Weights of a small image VQ-VAE: encoder patch size [4, 4], encoder width 192.
Rows from block 4 of the encoder, named by matrix and row number. Rows with one number belong to one neuron. Each number is 200 + 40 x the weight over its row's rms, rounded and kept within 0 to 999. All counts start at 0. After the name is the row's rms in percent of the matrix's.
# fc1: MLP up (encoder.blocks.4.mlp.fc1.weight, 1152x192), inputs 0-191
# fc2: MLP down (encoder.blocks.4.mlp.fc2.weight, 192x1152, transposed), outputs 0-191
fc1.398,090,243,242,190,241,188,193,132,224,199,159,238,206,169,218,212,257,149,193,200,221,212,205,169,202,153,223,160,170,185,215,148,183,180,193,230,203,191,207,162,234,195,282,163,263,179,169,158,249,177,192,205,245,151,173,247,148,236,231,185,198,151,180,143,206,190,214,173,220,176,166,236,237,131,276,192,301,121,252,232,133,248,178,185,164,244,184,199,238,183,264,223,243,155,216,197,219,210,148,173,164,221,164,260,200,228,158,174,156,255,228,162,157,192,243,204,205,252,160,132,244,192,151,175,194,211,193,233,212,241,185,205,211,104,193,212,214,241,230,103,218,182,107,187,234,302,216,215,214,166,213,201,228,117,171,252,157,255,161,188,175,203,208,207,236,253,152,170,93,182,140,178,175,200,109,271,231,262,245,253,174,206,184,176,178,223,230,255,132,168,92,205,175
fc2.398,086,132,212,197,113,224,215,169,176,181,190,172,214,196,179,220,159,237,276,188,175,199,217,249,204,170,199,192,256,234,225,299,192,155,152,247,176,201,273,207,253,149,164,246,110,187,222,249,190,220,208,250,176,266,232,206,211,198,193,242,199,293,186,248,186,202,249,219,178,211,161,204,157,289,239,158,172,254,165,234,153,199,223,240,173,199,164,202,172,276,177,172,228,216,193,228,171,221,284,216,175,198,272,182,208,215,185,216,226,204,134,173,179,259,188,200,216,179,198,220,190,220,239,241,213,221,199,175,241,176,162,207,170,207,165,155,204,260,167,237,168,165,172,213,242,74,156,199,129,169,228,193,175,288,253,150,133,188,169,183,230,185,212,185,35,151,250,252,228,253,233,174,207,221,260,226,196,127,148,219,163,169,232,222,178,156,246,133,227,238,241,184,177
fc1.399,078,178,201,196,219,117,131,177,269,140,168,216,238,209,180,164,173,248,117,247,179,180,154,233,159,201,199,263,193,131,171,145,173,383,273,230,206,269,178,177,187,250,119,171,221,195,197,127,199,232,205,175,206,175,153,201,163,195,213,180,211,242,168,129,243,190,141,202,145,207,189,210,178,190,193,253,226,140,173,155,173,228,125,157,172,222,238,222,211,276,249,219,174,197,189,244,199,178,200,228,71,138,272,238,250,198,197,206,154,214,180,164,167,223,178,166,235,185,172,229,179,192,161,158,165,133,214,231,171,254,197,241,168,209,169,245,188,199,159,189,238,253,176,159,235,240,156,242,236,153,203,223,204,255,207,217,257,223,204,231,171,181,181,227,198,246,162,178,234,200,157,260,212,225,154,255,220,284,190,217,169,208,239,146,127,218,159,180,197,205,188,234,239
fc2.399,063,217,170,215,89,194,239,199,210,211,287,186,207,184,227,258,186,169,359,167,271,117,195,206,200,200,165,256,214,126,188,226,231,206,168,134,148,158,223,245,221,194,133,166,230,193,224,190,189,181,215,218,173,142,115,166,224,244,79,183,183,174,220,214,177,142,241,216,281,264,218,188,236,252,193,141,220,252,169,180,202,173,202,209,236,181,243,152,219,202,184,181,258,234,137,185,170,149,216,202,219,259,184,211,210,238,212,222,240,196,116,185,184,190,232,191,193,224,201,220,214,114,224,252,245,280,242,214,181,195,220,193,147,216,222,231,223,168,203,187,157,218,196,247,191,32,261,230,237,214,218,151,195,213,219,154,180,201,208,194,216,187,202,180,158,161,177,269,166,228,222,193,165,150,273,183,162,144,225,205,188,236,191,199,204,223,201,218,202,246,254,222,225
fc1.400,086,274,190,183,191,260,204,231,222,119,146,271,193,142,198,229,237,227,82,205,190,222,183,215,227,142,212,215,172,248,201,204,229,280,241,189,179,205,183,158,254,220,211,150,132,205,238,179,224,222,158,116,183,164,264,243,240,268,152,199,203,164,198,143,238,160,155,190,128,171,190,141,285,121,174,236,196,170,235,216,236,222,271,180,190,184,171,186,175,233,204,199,200,161,246,178,219,199,189,143,212,244,187,270,194,226,281,166,194,209,191,237,213,177,158,250,208,135,210,193,257,270,175,204,191,277,149,125,162,200,146,195,168,205,184,122,167,175,178,158,211,146,218,130,229,238,251,206,287,170,218,177,190,141,188,265,147,217,167,182,243,250,288,220,173,260,169,171,213,213,205,177,227,244,239,209,221,186,162,272,165,186,127,200,148,207,163,253,202,163,211,192,225
fc2.400,097,219,207,123,263,239,148,226,195,234,226,141,248,176,213,163,148,234,302,270,202,163,178,193,119,216,232,195,236,294,197,180,203,174,228,221,215,161,223,190,218,160,78,266,256,186,115,228,224,165,179,234,189,229,208,194,138,137,227,227,189,304,201,232,201,188,240,146,212,215,146,165,158,196,212,165,182,210,239,164,182,192,99,165,198,197,208,168,205,201,217,197,189,183,234,218,219,239,238,222,180,164,214,181,249,231,217,226,168,248,198,233,139,182,207,259,190,280,204,218,189,210,182,194,227,209,213,239,207,202,161,164,288,200,156,123,189,276,237,211,202,242,284,136,294,201,123,248,140,200,134,224,211,198,215,207,153,216,145,215,254,193,255,232,248,265,211,195,131,250,187,159,166,167,152,161,250,158,201,164,186,196,243,208,236,179,189,215,238,157,131,189,176
fc1.401,120,244,266,243,202,163,225,154,175,195,168,269,216,167,210,140,254,203,155,221,165,215,179,202,197,201,215,208,81,196,229,219,198,219,239,174,187,149,98,209,138,244,184,235,155,215,197,213,164,197,174,142,213,149,226,265,186,225,159,168,237,260,181,207,174,193,218,189,187,123,245,132,226,163,136,264,210,242,223,195,197,224,262,203,244,215,241,141,147,219,156,243,194,109,280,204,207,241,206,170,155,281,206,227,188,245,205,219,324,205,165,165,211,247,229,242,215,211,191,160,148,276,171,250,216,224,216,209,185,123,184,223,182,249,235,211,184,219,174,172,212,132,230,192,227,138,208,205,238,189,185,232,188,119,256,224,209,209,165,202,203,150,245,237,278,200,277,185,88,154,188,186,207,216,178,243,219,176,173,267,248,220,132,182,217,204,228,194,290,226,235,179,241
fc2.401,122,259,180,143,185,241,178,157,215,204,244,207,219,153,247,254,206,270,186,244,201,227,196,135,135,176,189,257,192,225,225,258,255,212,218,150,284,196,175,218,202,236,231,163,285,190,210,272,224,156,206,182,154,239,126,197,217,206,221,138,195,212,206,210,230,189,219,175,223,197,128,188,236,123,172,245,140,213,222,185,218,236,170,152,200,184,147,232,184,195,162,181,227,208,180,227,231,201,147,196,97,209,134,278,166,206,214,255,212,204,200,188,227,187,204,312,146,280,237,216,207,157,147,264,253,235,190,168,182,179,155,145,231,176,135,85,146,203,195,200,174,190,128,155,267,204,251,237,201,162,145,263,227,129,150,218,174,210,140,126,239,199,218,245,218,164,198,166,229,141,233,237,208,135,234,159,235,157,126,160,224,206,233,162,193,206,246,211,201,231,196,250,215
fc1.402,107,190,142,236,192,203,160,156,189,220,186,196,149,176,263,202,179,197,230,197,133,208,242,147,200,279,245,186,138,235,231,173,244,221,217,147,199,208,264,201,189,208,221,159,207,244,187,224,194,175,242,273,175,207,175,139,103,192,191,160,210,141,213,245,218,229,166,227,227,141,253,188,192,177,212,221,211,224,140,252,247,176,145,257,139,225,185,181,228,195,198,208,128,123,226,262,199,228,190,195,228,129,232,250,218,256,214,163,178,188,155,132,172,187,190,305,211,272,216,186,275,180,197,180,196,213,258,176,185,248,181,159,242,207,159,190,170,236,182,180,171,153,295,195,187,171,211,230,223,152,177,216,193,111,198,245,226,194,215,201,213,318,219,194,233,186,249,162,258,159,120,123,229,237,166,226,124,251,225,225,203,184,144,220,125,162,203,211,236,138,218,208,318
fc2.402,097,226,196,261,206,171,201,164,230,160,129,214,201,143,169,162,223,162,157,254,195,253,311,266,195,186,171,187,193,257,208,101,274,131,277,206,260,164,215,166,168,184,228,191,230,259,100,230,238,170,156,199,151,232,175,231,174,171,224,182,235,123,173,198,206,239,214,231,164,155,267,181,217,186,169,171,193,171,176,203,297,256,181,201,216,203,163,223,166,308,229,188,209,220,206,263,181,249,115,219,270,196,175,151,233,164,223,183,137,271,211,192,158,195,155,187,174,196,210,181,168,222,185,170,224,179,162,179,179,163,214,150,232,214,255,208,202,251,196,180,239,189,159,146,194,243,284,209,218,199,189,284,197,175,171,206,180,270,189,205,224,136,317,242,149,199,295,185,144,175,255,197,163,215,208,192,181,198,250,176,176,138,210,228,170,183,186,188,211,201,196,130,205
fc1.404,097,235,135,200,248,155,230,219,205,188,213,209,149,250,217,164,245,142,199,212,150,198,200,220,215,191,227,274,200,201,201,173,210,307,262,161,175,168,160,188,191,203,201,225,256,209,71,224,232,251,241,142,210,209,172,251,249,144,203,185,110,167,144,134,234,197,155,202,144,155,140,74,192,166,173,255,171,112,136,260,214,161,124,196,188,163,185,221,170,255,162,239,152,218,229,220,238,186,213,255,97,224,207,206,198,214,266,221,223,208,182,198,224,109,213,248,276,162,189,177,176,200,223,210,208,228,258,111,210,244,168,185,215,209,181,232,104,184,165,158,181,237,206,262,222,170,177,177,155,170,203,243,211,195,131,215,190,189,194,211,170,211,282,258,220,173,183,197,217,186,126,178,186,247,178,211,200,176,238,244,182,202,227,140,192,230,180,230,229,181,183,147,186
fc2.404,094,214,200,203,171,292,187,213,250,200,204,226,311,190,126,216,101,197,280,202,242,178,212,170,103,185,179,280,171,224,188,255,188,105,228,191,246,175,200,206,188,188,235,214,204,165,182,211,200,218,252,196,192,112,189,144,202,229,145,183,217,308,221,306,143,198,236,224,225,288,210,216,200,160,263,157,215,262,234,204,173,236,199,242,217,209,191,199,199,268,244,179,180,171,201,169,184,207,222,225,143,187,126,155,174,215,223,218,202,231,189,187,214,232,203,216,205,212,180,191,183,128,200,174,261,162,223,153,228,202,213,211,147,207,209,149,208,326,239,181,214,258,268,184,178,201,137,211,209,153,207,171,159,216,140,208,171,166,181,94,194,175,228,204,186,244,159,194,77,191,247,186,243,191,232,165,264,156,185,218,195,215,213,213,208,133,236,131,214,189,186,224,184
fc1.405,103,164,277,272,165,173,274,207,232,196,148,312,132,185,163,202,167,235,218,158,173,146,204,214,194,195,169,222,206,228,267,179,146,212,166,179,206,198,208,215,70,221,173,151,170,202,167,168,120,225,164,230,163,176,161,181,182,245,166,205,137,236,204,168,199,156,149,229,191,237,179,158,195,235,182,177,251,213,227,289,176,211,213,195,141,224,260,218,225,229,231,173,171,114,161,217,194,173,224,214,209,187,241,259,206,297,153,153,291,191,201,172,216,168,195,195,260,226,191,110,160,163,187,185,177,119,227,210,154,183,196,224,165,242,223,184,179,206,214,160,210,186,195,217,254,138,230,196,198,180,214,199,290,222,182,161,328,153,158,204,200,155,154,164,151,147,218,139,214,112,206,225,190,219,193,224,179,162,243,192,236,132,221,154,136,201,168,159,172,219,178,248,153
fc2.405,102,213,200,207,202,249,180,205,215,178,219,254,239,171,244,134,149,135,233,257,201,197,228,235,215,190,181,215,168,207,256,200,185,138,175,234,154,200,252,196,164,204,277,180,151,209,147,172,240,177,158,331,157,173,180,174,221,111,145,253,192,247,207,255,210,162,151,176,166,190,193,227,185,223,279,170,183,210,278,223,185,156,165,189,236,153,230,179,195,206,175,153,149,152,187,226,122,153,265,196,291,261,217,181,152,249,118,224,179,164,128,172,220,219,147,145,243,134,206,221,198,154,174,215,233,161,232,196,245,297,223,199,237,275,231,187,248,251,217,198,130,200,161,154,128,184,218,229,253,209,192,195,249,198,266,256,188,153,192,187,207,144,195,204,199,190,165,204,247,263,218,162,217,200,185,266,200,274,188,158,172,270,131,179,192,181,235,185,273,226,185,179,166
fc1.406,117,237,219,227,126,236,138,192,199,140,149,174,199,192,218,201,142,259,251,174,212,198,173,204,181,146,280,189,244,192,217,158,199,168,270,177,226,192,184,216,201,196,206,219,190,181,157,315,185,183,190,192,185,193,261,204,225,160,218,192,142,263,160,226,165,172,169,194,181,233,193,118,180,172,142,202,189,227,127,277,202,205,174,223,208,191,196,203,221,257,207,204,214,179,248,250,234,237,179,228,135,344,229,321,195,266,90,232,220,244,176,212,178,248,248,157,212,165,200,206,214,238,167,173,253,225,222,172,163,184,169,183,164,197,183,206,91,353,168,207,205,237,169,140,200,159,213,224,195,214,207,223,188,187,120,252,166,222,145,188,248,150,195,229,237,233,190,205,220,236,158,181,193,134,199,234,203,164,212,232,174,166,212,146,202,194,250,244,205,177,218,223,280
fc2.406,101,182,216,241,184,282,192,207,128,225,257,187,169,150,249,257,136,174,225,215,133,187,199,228,166,169,238,203,232,137,234,219,174,166,154,212,210,177,196,208,235,122,167,169,192,180,236,215,196,215,193,214,311,203,185,181,228,181,212,175,189,251,202,208,179,199,295,202,225,130,150,349,166,219,172,254,152,265,150,254,259,227,183,201,228,215,166,121,223,162,136,230,208,208,249,184,168,236,269,175,224,267,171,164,238,197,198,225,219,231,252,211,171,251,214,202,153,242,184,216,302,139,172,257,154,275,169,214,162,173,199,206,243,191,221,210,231,226,161,209,205,146,209,212,166,214,147,165,140,240,220,212,159,215,207,171,175,271,198,289,214,210,142,181,271,206,257,303,231,179,192,200,183,222,194,153,227,184,133,161,198,209,262,207,196,191,231,209,173,173,270,260,205